{"horizontal_flip": false, "encoder_activation": "hardswish", "text_encoder_causal": false, "text_encoder_norm": "layernorm_no_bias", "text_encoder_fused_qkv": false, "text_encoder_bias": "all", "text_encoder_dropout": 0.05, "text_encoder_inner_norm": false, "nesterov": true, "adamw_lr_other_params": 0.0027, "lr_schedule": "cosine", "final_lr_fraction": 0}
Rows from block 4 of the text encoder, named by matrix and row number. Rows with one number belong to one neuron. Each number is 128 + 24 x the weight over its row's rms, rounded and kept within 0 to 255. All counts start at 0. After the name is the row's rms in percent of the matrix's.
# fc1: MLP up (text_encoder.blocks.4.mlp.fc1.weight, 512x128), inputs 0-127
# fc2: MLP down (text_encoder.blocks.4.mlp.fc2.weight, 128x512, transposed), outputs 0-127
fc1.309 139 [120 129 127 180 163 129 115 137 105 136 157  90 146 133 124 100 150 104 150 178 138 187 150 144 125 132 118 111 110 147 116 138 128 115 124 134 138 151  96 138 148  81 122 131 131  87 195 117 150 118 131 134 123 119 129 120 166 154  87 142  97 167  94 158 128 167 128 142 103 116 107 170  86 133 116 126 127 106 129 129 155  98 150 133  89 158 155 109 178 127  97  72 123 109 167 123 110 114 142  96  94 121  95 173 117 150 154 154 103 156 130 140 112 143 133 137 101 106 133 149 113 106 117 142 103 130 112 109]
fc2.309 126 [166  80 144 111 100 114 127 144 185 122  59 148 110 147 115 118 108 127 167 123 113 118 125 129 130 172 164 143 123 129 130  89 145 122 143 145 138 106 110 113 122 120 124 152 148 129 108 154 103 118 112 152 115 127 109 105  99 127 128 105 114 120 138 194 141 136 109 173 146 135 144  67 162 126  62 154 121 163  92 103 115 133 155 163 147  87 161 141 110 137 118 105 151 124 115 124 129 110 166 123 111 122 150 100 116 112 119 122 160 118 150 120 132 152 135  86 139 126  96 118 156 170 139 149 127 158 122 171]
fc1.310 041 [106 134 142 113  56 156  86 125 156 112  97 150  91 136 173 151 167 157 113 143 146 102 140 125 146  89 136 115 142 134  98  95 148 119 110 115 124 189 111 134 134 120 140 162 128 128 109  88 143 156  86 145 161 101 122 136 153 101 130 119 118 138  93  97 151 128 146 174 122 107 105 143 149  94 130 177 135 127 104 134 116 103  93 141 133 167 136 141 147 107 125 141 111  88 115 114 164  84 101  89 145 163 105 146  95 115 128 168  95 153 140 145 138 116 130 141 140 163 152 139 119  94 134 116 120 117 118 123]
fc2.310 036 [122 120 182 126 168 102 156 172  57 121  94 110 143 120 123  85 101 106 125 138  89 147 190 157 164 155  83 126 133 148 130 133 135 122 147 174 151 187 130 134 103 114 140 118 136 136 140 129 117 124 159 106 148 139 111 105 138 175 138 108 164  92 130 162 148  91 122 137 137 128 139 139 146 120 113 107 108 123 111 167 154 121 170 129 128  94 115 156 159 104 126 121  72 140 109 117 100 130 102 139 107 132 126 147 105 124 153 101 142 113 131 116 115  96 135 128 174 135 120 103 149 108 163 116 136 112 139 120]
fc1.312 089 [ 89 131 121 123  91 174 119  76 119 144 130 129 140 129 162  95 139 101 150 149 112  97 116 112 183 149 150 118 138  77 162 127 119 118 137 143 160 164  64 129 142  93 113 122 108 109 104 131 135 130 103 124 133 103 188 140 181 130 152 142 135 102 124 126 137 105 149 133 109 161 133 148 151 119 159 173 126 136 160 123 132 108 143 105 153 123 139  93 116  84 133 100 129 155 125 136 146 138 154 141 130 141  89 103 117 168 122 158  95 115 113 150 103 145 115 127 136  94 101 133 152 114  76 116 156 120 135 178]
fc2.312 097 [136 111 122 156 142 104 136 186 130 136 157 117 127 110  83 138 129 126  81 107 156 130 124 111 113 164 135 133 150 138  88 142 140  94 127 135 104 148 161  92 104 163 147 124  83  88 100 140 113 114 166 119  99 131  95 146  84 126 143 163 109 119 143 147 110 130 160  81 108 115 163 153 136 112 131 153 126 149 156 171 137 127 156 126 117 146 114 126 111 142 119 131 104  65 113 180 136 154 124 108 132 121 158 133 153  92  74 165 116 121 114 154 134 123 114 122 108 103 106 158 102 153 123 140 116 156 176 153]
fc1.313 120 [ 88 128 106 134 101 128 109 168 148 106 108 112 123 126 104 122 156 107 154 110 138 124 119 107 117  82 144 149 123  87 137 111 132 147 177 118 175 144  91 114 146 118 137 113 135 127 118  85 126  89 163 173 162 127 171 143 131 132  95 115 156 141 158 110 134 107 143  72 132 131 116 113 144 119 155 113 134 143 142 114 131 124 172 118 164 141  83 176 106 104 150 128 151 135 155 127 114 126 142  89 141 147 113 161 121 122 132 139 114 114 160 117 128  74  92 107 130 150 140 148  93  95 164 181  98 146 107  91]
fc2.313 141 [110  91 111 142 148  94 121 101  83  98 113 167 139 106 129 103 150  91 155 125 114 104 124 149 139 165 140 161 126 133 118  95  98  68 112  73 157 127 123 147 138 111 103 125 131 172  85 142 142 102 120 130  87 121 145 111 127 122  78 126 150 133 141 143 103  98 140 139 137 116  83 136 144 156 174 102 141 138 154 158 130 176 117 147 148 177 102 105 122 137 102 126 156 114 181 156 133 138 117 102 166 104 119 155 147 104 139 172 156 132 106 104 127 127 133 128 142 167 133  96 116 112 128 130 138 126  98 137]
fc1.314 097 [133 116 175 132 159 125 117 124 168 119 121 137 164 146 126 163 116  92 123 113  89 140 111 102 188 103 139  86 110 114 145 126 109 131 118  85 125 152 137 162 156  94 171 138 158 172 144 119 136 121 131 110 134 120 107 146 146 153 113 103 144 140 137  87 110 165 131 200 113 112  86  95 160 143 108 109 136 132 169 148 162 103 134 113 113 146 111 136  99  84 138 136 114  86 106 152 116 139 107 113 166 134  57 117 145 126 146 178 125 110 112 118 126 119 132 133 138 143 127 157 108 140 120 135 108 146 106 117]
fc2.314 096 [154 133 165  60 117 130 168 127 126 132 107 133 110 115 140 171 134 132 101 135 145 113 177 134 115 102 107 102 165 121 112 131 137 133 135 107 131 148 107 127 132 132 109 140 156 159 118 133 155 104 150 106  98  99 106 155 130 120 120 123 151 166 103 134 105 179 128 128 175 102 131 140 154 112 116 149 130 138 134 168 157 100 102 151 135 123  91 127 108 112  93 104 117 159 131 117 132 100 184 121 124 140 102 104 142 119 108 150 176 115 127  62 132 108 140 121  56 174 146 143 131 127 150 136 139 153  78 123]
fc1.316 065 [133 169 116 158 104 134 161 118 135 147 149 113 142 146  96  85 127 165 149  85 135 118 179 133 108  79 122 110 176 123 167 128 137 110 120 147 142 111  74 151 155 110 138 142 144 117 143 103 148  95 106 108  62 129 114 113 114 138  99 152 112 121 142 164 126 159 152 117 101 119 107 136  92  84 141  99 159 158 129 132 141 128 136 122 124 115 138 102 112  87 169 132  96 137 150 151 127 128 155 103 121 120 132  96 131 117 189 110 125 110 113 169 133 140 127 158 156 136  89 143  95 119 137 150 100 153 116 164]
fc2.316 064 [ 86 149 142 125 154 134 149 174 115 100 125 147 125 161 135 124 131  82 115 154 138 133 121 108 106 148 117 137 137 106  81 128 134 138  84 139 154 161 148 134 181 146 104 131 128 145 164 148 161 110 126 128 123 165 161 150 134 138 109 105 168  99  99  50 110  91 120  94 124  93 103 142 159 138 118 128 131 143 112 121 170  98  69 128 145 155  97 121 156 112 133 145 163 154  98 143 130 148  92 143 132 129  93 133 135 149 133 155 119 146 120 157 110 114 139 155 113  83 121 120 141 128 101 152 155  85 107 130]
fc1.318 103 [113 113 146 103 129  99 145 137 124 140  97 115 133 131 153 138 118 166 117  87 136 141 117 148 109 133 127 134 115 100 141 136 144 109 138 141 117 174 103 157  99 121 117 152 156 142 140 150 156 126 104 109 164 123 103 118 169 130 116 112 157 125 128 151 160  94 108 152 109 182  84  65 142 110  97 175 108 117 139 128 137 100  98 134 124 113 148 106  98 136 172 169 159 139 153 163 109  62 131 110 102 157 139 160 106 121  98 114 161 144 131  75 135 110 132 143  87 141  97 112 167 116  98 152 127 148 119 147]
fc2.318 089 [123 110 172 179 122 137  94  89 137 119 156 195 143 116 119 137 145 144 112 150 145 128 126 109 136 141 118 117  94 140 108 124 129  98 164 104 141  90 117 136 156 164 135 136 124 116 169 116 120 135 122 149 103 111 134 148 127 129  90 166 107 156 148 128 120 133 140 131 103  85 130 168 142  80 134 136 129 161 158 126  79 148 107 159 129 126 141 146 167  66 108  99 107 133 119 119 117 117 151 112 171  71 148 155 151 121 125 123  96 104 140 132  99 154 124 103 127 137 140 145  79 103 148 103 130 128 185 107]
fc1.319 086 [104 142 128 101 100  74 155 124 152  97 135  87 121 153 107 187  95 153 134 125 159 135 108  83 150 100 131 150 173 156 152 107 166 164 131 119 130 114 135 133  86 112 145 135 161 132 117 117 113 134 135 108 115 129 171 103 155 146 133 113 104 111 160 161 125 115 143 104 144 135 106 143 122 115 154 109 142  91  99 137 129 148 127 130 108 119 105 174 166  95 113 115 121 162 136 140 111 138 168  95 138 115 139 126 147 149 109 140 158 116  82 133  91 111  97 163  93  95 128 141  68 126 111 163  94 130 125 112]
fc2.319 089 [149 117  97 131  97 126 164 120 159 122 118 126 129 116 124 136 116 109 101 157 166 131 115 153 112 175 151 116  75 143  86 127  94 127  97 123 103 146 162 116 125 122 185 159 174 148 176 139 136  98 118 159 161 103 138 116 139 155 148 105 117 153 103  75 130 132  87 112 138 119 120 110 141 142 128  98 138 110 140 107 138 127 106 136 132 136  74 111 113 129 135  88 101 116 147 135 100 146 107 122  98 141 112 177 113 102 164 102 137 127 146 149 124 151 157  95 153 161  96 125 150 169 174 117 151  98 159 136]
fc1.320 084 [133 164 128 134 127 125 135 131 117 138 104 100  77 104 162 137 149 137 118  91 159 131 125 130 138 173  69 115 163 122 147 136 188 189 131 100 153 117 147 131 151 142 152 139 133 152 101  91  91 107 110 130 133 166 121 140 121 113 114 133 121  95 151 134 155 122 138 118 112 139 140 157 144 153 103 150 102 129 157 117 110 140  93 150 100 129 124 139 132  90 119 109 147 180 115 129 142  98 102 168 147 137 125  97 159  62  83 139 135 112 116 157 118 124 105 146 118 100  88 163 116 133 123 105  81 156 110 122]
fc2.320 089 [124 114 117 152 147 133 148 170 161 125 119 136 159  95 148 125 170 106 129  91 156 136  72 137 165 115 111 115 138 142 101 140 126 133  86 112 133 141  90 138 151 102 107 131 138 113 137 142 176 186 129 146 107 128 110 129 126 136 111 106 113 142 114 140  97 160 148 126 113 116 149  93 151 171 122 163 149 144 106 135 120 129 124 146 113 173  82 164 117  72 104  81 106 118 131 145 136 103 101 101  98 105 156 127  98  79 145 120 173 160  88 123 155 134 127 126  95 113 126 118 140 143  75 126 127 126 161 124]
fc1.321 087 [125 155  72 108 126 169 132 130 153 110 162 156 145 155 126 134 186 135 127 182 114 127 107 138 128  84 139 158 145 126 110 155 109 114  96 130 164 103 103 141  98 113  90 124 146 114 149 150 134 131 160  77 110 124 132 127 134 122 130 160 160  96 128 146 120 121 145 132  75 108 116 128 150 149 141 154 118 145 121 103 148 135 135 161 154 141 103 116 127 117 133 124 136 130  93  59 141 166 135  74 105 159 116 101 125 120 148 172 126 104 132 157 112 136  69 117  94 108 156 164 111 157 133 127 134 157 110 128]
fc2.321 079 [139 138 127  93  93 103 113 160 108 128 118 118 107 136 148 164  94 107 126 125 130 174 156 180 120 157 134 130 105 168  98 112 124 131 117 105 121 158 120 111 186 141 158 119 130 159 112 110 121 137 128  99 129 109 106 126 170 123 139 123  99 125  87 137 140 111  68 169 142 116 160 156 139 131 102 103 163  80 161 155 105 142  96 120  89 100 164 168 166 112 122 120 119 146 107 183 179 106 136 106 124 128 108 146 170 109 138 125 104 104 128 133 135 160 169 126 145 147  94 138 133 119 121 109 137 117 113 129]
fc1.322 104 [137  91 123  99 133 140 132 132 159 157  65 139 128  94 103 170 127 153 136  88 126 198 128 113 120 148 133 116 138 149 139 145 129 154 117 164 131 104  81 164 135  94 111 157 137 107 136 126 139  79  86 121 176 152 143 112 131 121 109 166 111 124 145 126 114 110 154 116 124 107 172 107 148 138  87 130 131 118  76 153 129 134 118 108 163 132 154 122 133 112 145 139 136 160 131 172 147 111 134  76 130 174 156 148 110 119  88 130  98 153 103 111 115 163 144 163 128 155 145 138 136 120 129 112 130  92 100 122]
fc2.322 125 [124 136 110 125 177  81 168 146 142 133 124 139 156 145 147 131 120 173  98  83 108 147 111 127 142 115 122 154 159 111 126 160 151 111 132 138 125  77 142 125 157 110 119 119 121 135 145  93 102 142  99 159  96 109 163  89 137 157 118 151 106  96 170 111 163 127 176 112 163 118 150 109 165 131  93 125 134 123 111  98 132  97  84 107 141 154 146 110 152 155  82 113 116 145 139 118 159 117  91 144 127 146 103 163 160 166 160 128  92 111  95 141 105 155 150 103 125 132 143 109 162 100 112 136 118 123 120  95]
fc1.323 124 [101 111 119 122 132 153 157 153 114  84 149 132 123 136 147 149 125 112  79 133 167 123 113 109 108 136 131 110 128 123 130 154 135 140 132 174 131 128 122 123 134  97 114  79 111 131 118  93 125 137 160 153 133 107 172 147 118 163  93  80 128  98 132 126 124 143 101 113 128 100  83 123 118 121 154 124 109 151 106 207 133 145 100 157 185 118 152 148 151  90 146 113 101 131 131 127 135 153 122 142  90  90 104 107 178 161 181 125 149 118 158  98  81 123 135 141 143 160 116 138  89 122 142 129 112 100 151 123]
fc2.323 108 [139  94 148 142 146 132 154 115 103 171 161 142 141 133  64 156 137 130 131 151 116 138  94 122 101 150 127 128 133 105  87 112  68 139 120  87 162 125 158 132 160 133 130 132 144 120 132 134  99 132 100 170 113 198 163 109 100 123 122 181 132 107 129 116 125 137  99  83 134 131 145 104 129 132 156 132 118  90 140 148 126 150 117 119 106 110 103 134 106 102 176 135 134 155 135 178 152  91 121  97 141 141 118 156 103 118 102 145 128 166 128 151 103 109 146 108 144  90 130 122  98 151 162 126 109 162 101 159]
fc1.324 084 [135 138 164 122  92  94 151 117 125 112 126 108  97 116 143 151 107 154 143 153 147  98 118 149 106 134 119 130 156 111 126 100 116 106 108 162 103 136 148 118 118 128 149 122  91 120 114 134 126 126 150  93 123 160 123 119 164 116 125 114 145 130 121 124 111 138 118 115 130 180 113 112 125 101  91 138  70 127 130 110  98 116 108 148 123 109  95 152 113 122 134 189 120 189 101 132 139 166 150 119 129 150 109 119 140 122  83 202 156 139 125 181 140  97 146  98 144 147  96 131 160 128  72 180 117 120 164 102]
fc2.324 095 [162 135 165 122 195 102 134 170 154 131 152 150 161  94 136 123 133  97  88 115  91 171 120  73 138 126 121 107 131 177 122 130 122 144 112  91 135  91 121 147 147 108 118 141 132 118 130 107 113 156 110 139 113 104 127 120 155 129 122 119 132 122  93 117 135 143 158 147 142 144 178 134 107 139 142 136 140 155 171 116 127 141 115 124 146 160  74 121 138 120 142 146 127 100 162 103 119 108 144 112  67 112 119 130 137 149 140 104 132 147 108  80 128 131 135 119 136 144 185  84 109  88 143  98 120 173 132 166]
fc1.325 087 [141 141 136 140 110 135 118 161 135  92 153 163 103 139 123 118  97 127 105 121 108 126 134 160 121 140 124 138 175 128 122  93 122 175 108 117 203 117 109  98 109 106 118 131 103 102  88 134 110 133 143 138 151 158 145 112 105 111 180 103 121 155 129 134 111  87 119 115 167 111 131  84  80 126 147 153 131 107 140 133 148 131 133 162 135 123  93 142 154 114 101 152 150 153 109 143 131 103 183 124 136 154 115 185 127 133 180 112 129 100 114 110 137 115 127 157 156  92 108 112  94  93 127 154  92  95 116 166]
fc2.325 092 [160 106  95 168 103 130 108 125 120 107  94 108 129 126 113 101 128 152 114 109 106 166 146  89 177 122 133 105 166 130 121 159 117  75 157 152 150 131 134 143  86 123 154 131 134 140 127 121  80 156 106 139 161 139 192 111 125 129 135 126 153 125 146 135 124 168 119  92 172 147 124 117 118 176 134  99  93 117  68 121 149 122 112 113 138 146 119 134 124 149 142 124 141 112 153 153 166 147  77 129 173 150 142 144 140 108 170 127 137 128 105 116 129 107 130 148  99 154  89 142 104  99 138  93 139  99 124 165]
fc1.326 114 [126 108  92 154 109 125 137 130 120 168 144 125 151 162 100 124 118 126 128 109 154 138 130 120 122 151 144 110 115 132 126 142 136 157 154 135 125 169 143 160 123  85 146 103 147  90 162 122 137 114 121 120 118 149 101 149 112 124 101 144  97 109  54 171 110 103 129 134 129 142 131 141 126 126 152 104 144  93 118 103 130  92 112 143 125 123 154 164 135 136 130  85 143 136 142 160 108  75 102 144  97 116 130 144 118 138 150 154 146 163  97 147  92 178  80 155 148 168 180 121  81 113 114 160  72 123 145 101]
fc2.326 114 [190 134 125  93 109 133 106 166 115 121 153 127 156 142 158 107 178 157 113 120 147 125 146 100 154 140 117  74 113 142 114 134 104 117 140 156 149 133  42 143 145 118 126 179 133 105 109 129 122 114 122 115  98 161 126 141 116 112  99 158 131 112  91  98 134 142  90 124 147 121 147 111 139 149 128 138 141 169 166  93 134 131 114 115 136  84 153 107 109 120 105 152  98  96 151 133 141 119 145 156 111 113 119 159 147  79 136 164 132 122 125 137 152 146 181  72 111 104 116 122 142 146 142  98 149 116 137 138]
fc1.327 084 [123 121 125 130 140 140  92  99 142 112 126 115 205 155  86 104 173 168 139 115 159 140 152 141 101  98 150 184 102 119  69 110 131 125 114 124 115 144 158 119 113 120 116 128 129 168 121 123 110 133 188 121  99 107 146 131 171 127 187 179 133 101  97 136 129 125 154 116 115 126 121 124 125 131 119 156 151 123 148 141 142 159 126 132 104 136 125 125 149 117 106  88 117  95  95 112 166 124  72 137 148 105 103 148 132 168 109  92 106 142 103 102 135 124 146 136 110 135  96 131 128 107  91 108 139 124 149 112]
fc2.327 093 [127 105 164 148 146 120 144 139 121  95  93 118  96 138 168  98  79  89  93 130 128 123 132 139 126 102  77  96 100 121 159 147 129 129 142 111 144 152 126  91 181 134 142 125 107 109 159 101  95 164 138  98 147 116 141 135 147 112 121 109 122 123 139 143 137 116 163  99 121 133 150  82 151 105 122 111 150 155 116 139 121  97 157 162 149  98 147 109 141  94  99 158 139 155 162 122 145 136 117 112 146 137 182 115 155 134 149 132 107 118 181 126  78 112 108  79 170 127 131 122 141 108 135 108 167 166 117 151]
fc1.328 058 [123 152 162 110 106 153  86 133 115 131 135 144 145 113 143 143 168 138 128  79 168 131 160 111 119 133  97  99  95 126 114 141 117 128 145 116 109  45 180 133 141 116 160 132 136 111 142 126 107 115  79 157 142  84 157 144 120 117 133 128 112 155  86 168  94 117 167 165 103 149 149 148 104 100 114 162 150  65 139 136 135 147 118 129 143 129 155 165 123 132 114 125 124 155 143 137 142  93 108 126 129 125 147 164 121 104  84 172 135 113 118 106 135  95 102 143 137 158 100 128 117 121 130 111 137 164 100 136]
fc2.328 050 [157 145 165 118 117 157 146 162 116 116 134 115 115 144 142 127 142 109 145  98 145 144 104 101 163 115  89 140 135 119 115 110 162 163 128 144 146 132 114 143 156 142 141 101  76  91 119 158 154 129 140 108 154 109  94 135 111 125 107  95 128 144 151 139 123 103 122 139 154 133 175 149 121  94 109 124 133 105 143 101  74 127 143 121 133 116  84 143 115 146 133 137  96 129 100 149  78 133  93 165 114 148 113 127 117 172 214 108 103 116 111 163 170 145 178 161 123 100 145  97 116 103 115 158 130 119 122 114]
fc1.330 183 [148 121 126 162  80 122 146  92 146 139 109 106 135 118 150 143 104 120 112 109 118 124 181 126 107 103 132 152 130 136 125 139 106 175 143 103 112 113 107 142 116 169 145 110 108  93 116 151 117 180 104 143 110 154 133 110 127 127 130 153 109 122 122 171  79 168  95 144 101 114 169 149 144  65 128  92 127 144 145 118 165 130 110 131 129 133 124 160 154 122 101 157 132 187 113 149 109 126 135  78 128 113  99 100 142 129 117 134 146 126  78 155 176 159 109 142 147 156 129 109 104 114 136 132 106 175 112 157]
fc2.330 161 [128 120 121 122 124 111 141 132 122  84 118 132 125 116 124 132 126 169 109 153 150 137 126 101 108  90 143 139 101 140 159  98 133 126 102 112 112 127 134 107 108 122 101  96 126  87 113 162 150 157 172 128 118 140 142 104 129 146 119 148 152 175 131 119 132 108 138 140 124 186 125 181 154 118 128  88 108 166 163 132  80 100  96 138 151 150 134  69 140 108 120 150 138  96 147 137 156 172  69 115 105 119  75 139 143 108 126 109 151  96 146 134 102 120 179 173 138 134 122 117 163 144  93 149 160 110 146 127]
fc1.331 117 [158 128 136  91 121 113 126  85 145 129 102 132 124  80  97 146 125 153 143 114 132 187 134 110 123 122 153 128 146 156 108 129 104 100 130 128  90 108  74 155 168 112 139 168 104 148 133  68 167 130 108 169 146 117 130 116 136 129 122 142 105 112 142 109 116 135 101  88 137 113 165  98 137 133 142 117 136 130  58 123 125 127 124 158 135 138 125 149 173 150 126 116 131 153  89 146 172 168 160  98  97 104 101 138 146 153  97 114 112 161 133 155 123 182 104 128  89 144 132 120 147 108 138 116 126 109 103 134]
fc2.331 136 [144 108 135 119 183 166 121 132 166 171  76 116 159  85 118 115 153 133  96 105 120  94 155 163 123 145 132 124 137  86  90 112 126 140  97 114 131 137 156 107 105 129 100 172 134 118 113 120 157 102 109 164 118 130 120  94 117 144 119 132 119 103 116 116 114  99 160 157 127 187 114  96 113 134 131 109 169 138  86 144 110 122 136 141 193 144 184  96 118 180 116 109 121 122 137 121 114 145 134 109 150 153 131 155 158 119 119 111 110 130 137 125 133 130 123 116 133 146 137  92 128 125 158 161 125 103  75  97]
fc1.332 098 [125 125 122 148 104 116 154 106 138 154 129 127 124  89  91  95 157 124 114 121 134 138 142 143  99 169 134 123 128 113 185 141 123 139 124  69  83 109 121 119 130 162 117 134 117 147  96 117 123 182  98 115 133 142 151 114 150  76 121 163 116 135 138 173  85 119 121  99 170 153  61  96 142 138 144 115 113 100 137 143 102 142 146 104 138 117 122 148 181 125 163 104 131 101 106 152 123 137 152 112 155  96 134 166 136 122 156 160  94 131 123 131 108 122 144 107 122 177 145 106 113 111 138  86  84 106 139 130]
fc2.332 100 [123 168 119 167 119 157 158 148 107 103 138 101 122 142 165 102 186 116 106 134 113  86 155 120 152 126 133 140 128 113 134 151 120 115  94 207 129 133 159 127 113 120 109 123 147 147 112 148 138 149 146 119 111 162 122 166 118 119 138 102 157 103 101 144  93  94 120 110 139  99 122 105 162 122 153 143 130 118 123 126 120 114  79 113 133 139  90 135 133 136 103 158 178  85 118  96 120 139 138 143 154 147 123 114 104 168  83 142 141 155 101 152 169 131 157 162 106  88 137 144  97 125  95 109  99 134  82 125]
fc1.335 158 [165 121 132 115 125  99  99 128  62 124 129 102 162 135 126 123 162 122 133 144 187 113 152 155 172 107 121 136 145 108  91 147  87 136 144 157 157 157 139 115 135 178 112 133 110 133 120 114 136 113 136 123 141 105 181 128 139 144  92  94 124 128 144 155 128  94 146 140 121  95 156 116 113 125 167  78  80 100 118  94 138 141 126 118 154 121 162 147 109 141  56 126 134 139 114  96  83 150 123 116 124 107 139 119 130 143 108 133 109 156 137 138 156 134 148  75 142 112  93 133 161 118 165 134 153 150 127 139]
fc2.335 127 [164 124 108 180  94 141 120 104 168 110 126 148 114 176 124  96 147 148 167  95  83 123  99 112 103 132  90 131 121 148 168  88 155 117 146 120 113 109 130 126  84 119 134 124 116 163 139 140 113 110 142 139 129 163 144 123 129 105 148 101  72 131 109 140 147 118 161 105 106 158  93 162 145 109 129 126 181  79 136 128 132 126 119 127 110 128 157 150 125 123 108 175 108 104 104 100 136 115 114 116 135  99 139 165 155  82 161 139  91 101 127 111 145 136 113 134 176 150 129 151 140 149 162 111 173 130 115 136]
fc1.336 101 [133 130 161 171 139 167 103 129 138 134 137 129 127 117 137 118 135 104 111 111 115 173 114 149 118 185 129  97 105 135 108  76 146 150 163 131  93 138 122 143 154 121 142 135 161 112 111 107  80 111 164 139 116 122 123  91 160 135 109 149  99 138 116 117 117  91 145 168 140 111 157 152 136 108  96 150 114  85 149 143 137 181 151 127  83 163 119 133 156 131 108 108 102 138 143 174 123 112 105 154 170  58 133 103 125 103 123 110  97 107 130  89 131 116 109 138 123 126 128 146 128 130 136 159 104 179 126  92]
fc2.336 099 [128 123 134  58 112  99 114 109 138 164  89 141 100 168 104 101 115 141 144 165 142 100 115 119 109 133 133 122 127 159  85  97 128 107  96 163  83 123  91 127 100 117 127 159 100 126 105 169 142 115 164 133 146 140 158 105 142 108 103 127 151 148 127 136  78 130  79 131 131 191 173  93 144 119 183 154 153 126 135 105 105  99 110 130 130 120 132 132 132 156 136 138 115 141 132 163 147 125 147 158  89 104 110 123 125 140 188 141 149 126 148 159 111 132 134 131 146 143 135 138 106 136 116 125 144 102 138  88]
fc1.337 093 [ 89 124 107 148  92  93 189 102 149  93  83 115 124  85 151 128 124 133 130  86 135 114 155 138 125  84 134 103  93 148 138 136 127 134 126 164 119 126 116 135 128 145 181 132 137 105 117 125 146 110 134 123 117  89 161 127 158 113 140 148 108 147 145 133 103 121 141 138  90 102 139 168 159 124 123  81 137 137 172 148 120 143 122 149 125 112 137 161 145 123 103 183 146 131 112  95 111 122 133 129 124 140  76  79 121 139 133 112 154 153 131 177 152 152 145 112 179 121 117 103 107 109  87 123 132 186 135 127]
fc2.337 088 [120 119 145  89 124 128 119 158 115 109 130 168 180 138 125 130 174 156 115 135 145 142 132 136  88  71 143 154 113 158 121  94 146  81 120 137 103 152 114  99 132 138  85 106  99 116 122 172 143 121 121 126 169 148 141  96 124 136 132  84 172 152 124 108 163 114 144 105 147 148 143 113 140 130 116 123 127 153 149 129 129 110  78 120 139 149 124 148 100  79 125 131 130 108 140 155  86 155 123 128 166 145 121 111 102  99 150 108 115 159 126 133  90 107  83 169 118 107 109 139 143 118 172 152 111 118 186 157]
fc1.338 071 [106 108 184 128 148 179 114 128 194 146 111 129 159 126 115 164 147 173 148 138 135 129  95 114 120 123  98 116 128  96 126 106 143 128  80 140 141  91 124 166 145 133 124 127 180 159 137  97 116 126 143 100 123 124 148 113 133 158 108 155 132 134 135 110  89  90 131 132 109 115 165 108 153 116 139 166 108 140  97  84  97 111 123 139 107 130  77 127 136 151 118 111 116  78 109  87 132 128 107  66 154 138 108 118 114 150 141 144 116 159 125 148 126 127 143 113 180 129 114 151 133 103 102 160 118 122 164 115]
fc2.338 073 [141 116  82 114 134 104 137  88 107  91 151 106 119 175 131 151 135 119 124  95 121  94 154 139  86  99  84 131 147 130 152  71 144 130 127 132 134 169  95 114 132 103 176  94 118 110 151 137 158 142 119 117 129  98  93 132 112  96 132 129 124 133 128 153 125 136 144 120 130 141 163 135 142 134 133 143 117 114 155 155 138 132 151 116 130 118 120 139  89 165 147 103 111  96  90 123 119 164 121 177 119 164 142 129 103  99 164  99  95  94 191 162 113 178 141 151 139 155 107  96 168 105 144 108 116 150 140 123]
fc1.340 058 [127 136 116 136 101 118 140 142 152  86 164 136 119 106 140 123 120  96 117 113 136 188 134 133 118 123 122 136 167 154 139  86  90 179 128 148 151 117 124 131  98 119 146  88 162 132  96 112 139 134 106 103 141 130 160 132 137 155 106  90 142 113 136  97 122 150 127  96  80 142 100 139 125 137 133 113 104 117 141 120 179 153 142 123 128 160  89 185 162 131 116 116 125 119 124 146 169 164 127 135 139 109  85 128 136 138 120 166 104 127 138 112 146 180 138  46 130 134 178  89 138 116 147 109 111 129 101 123]
fc2.340 060 [123  94 108 177 140 113 113 152 123 150 109 118 104 173  84 141 134  93 204 124 130 100 146 117 125 148 138 136 142 145 121 170 141 142 133 168 156 131 103 124 126 125 127 126 141 140  91 102 122 128 159 113 115 123 104 132 116 107 159 156 134 147 131 155 134 116 104 134 116 101 129 150 168 138  89 122 109 107 130 158  83  95 125 113 137  88 118 113  93 129 129 133 106 104  83 174 163 150 133 130 116 153  97 124 131  98  98 179 166 168  89 176 148 148 150 132 123 121 105 146  83 128 133  86 119 127 126  99]
fc1.341 137 [139 162 111 135 149 138 133 121 140 154 106 136 156 140 152 102 154 128 106 114 107 160 107  99  71 115 123 168 129 121 167 151  91 110  98 131 137  98 108 146 115 104 131 115 142 137 144 133 136  92 181 166  95 165 162 118 128 102 122 154 136 116 111 122 146 132 103 186 125 141  93 141  86 144 166 135 129 120 140 149 124 123 148 121 162 152 124 146 121 119 146 135 129 118 156 158 129  80 116 159  66 146  84 120 159  97 111 152 101 140  88 133 108  96  75 143 138 103 160 146 142 114 140 135 132  87 135  98]
fc2.341 135 [106 130 119  83 114 124 111  96  90  74 119  61 103 136  98 169 150  83 105 143 173 134  97 108 150 111 180 172 158 145 136 150 115 133 137 109 165 128 117 147 138 127 119  97 152 148 103 150 105 121 113 109 131 109 193 101 161 147 139 146 117 117 109 142 101 117 140 122 141 104 151 126 138 109 164 132 108 136 133 147 140 116 158 141 145 136 136  92 106 136 125 136 141 151 114  80 147 115 101 142 180 115 157 133 170 119  95 114 171 125 151 133 131 112 138 112 133 150 167 122 146 106 144  96 107  95 118 137]
fc1.342 108 [155 136 109 118 159 139  73 126 117 131 169 121  73 141 165 128 177 152 162 169 121 122 131 127 145 125 124 113 135 123 136 147 126 128 131 116 144 112 110 152 148 109 110 126 107 134 115  82 133  71 132 141 156 108 123 130 151 137  93 184 161 140 150 106 148 135  80 104 117 110 140 154 127 102 111 156  89 131  95 149 105 127 101 123 122 124 138  92 120 112 157  88 133  81 138 106 117 128 121  88 155 120 130 168 140  98 137 143 148 107 158 132 111 136  92 115 141 197 132 153 164  99 136 110 116 177 107 125]
fc2.342 094 [105 120 159 132 133  93 159 122  74 134 115 109 153 160 117 111 105 129 136 152 158 106 137 138 136 115  96  93  75  92 133 105 108 107 140 127 122 179 149 121  94 123 131 135 140 119 103 144 139 126  92 130 175 136 108 126 164 165 143 153  88 130 100 131 156 161 179 146 142 112 184 103 132 121 195 176 122 100 117 157 125  72 155 145 127 151 143 129 168 120 113 119 124  83 104 115 145 129 102 124 134 144 139 131  94 124 156 102 118 113 134 124 143 128 138 124 159 129 110 101 153 105 161 135 121  97 122 101]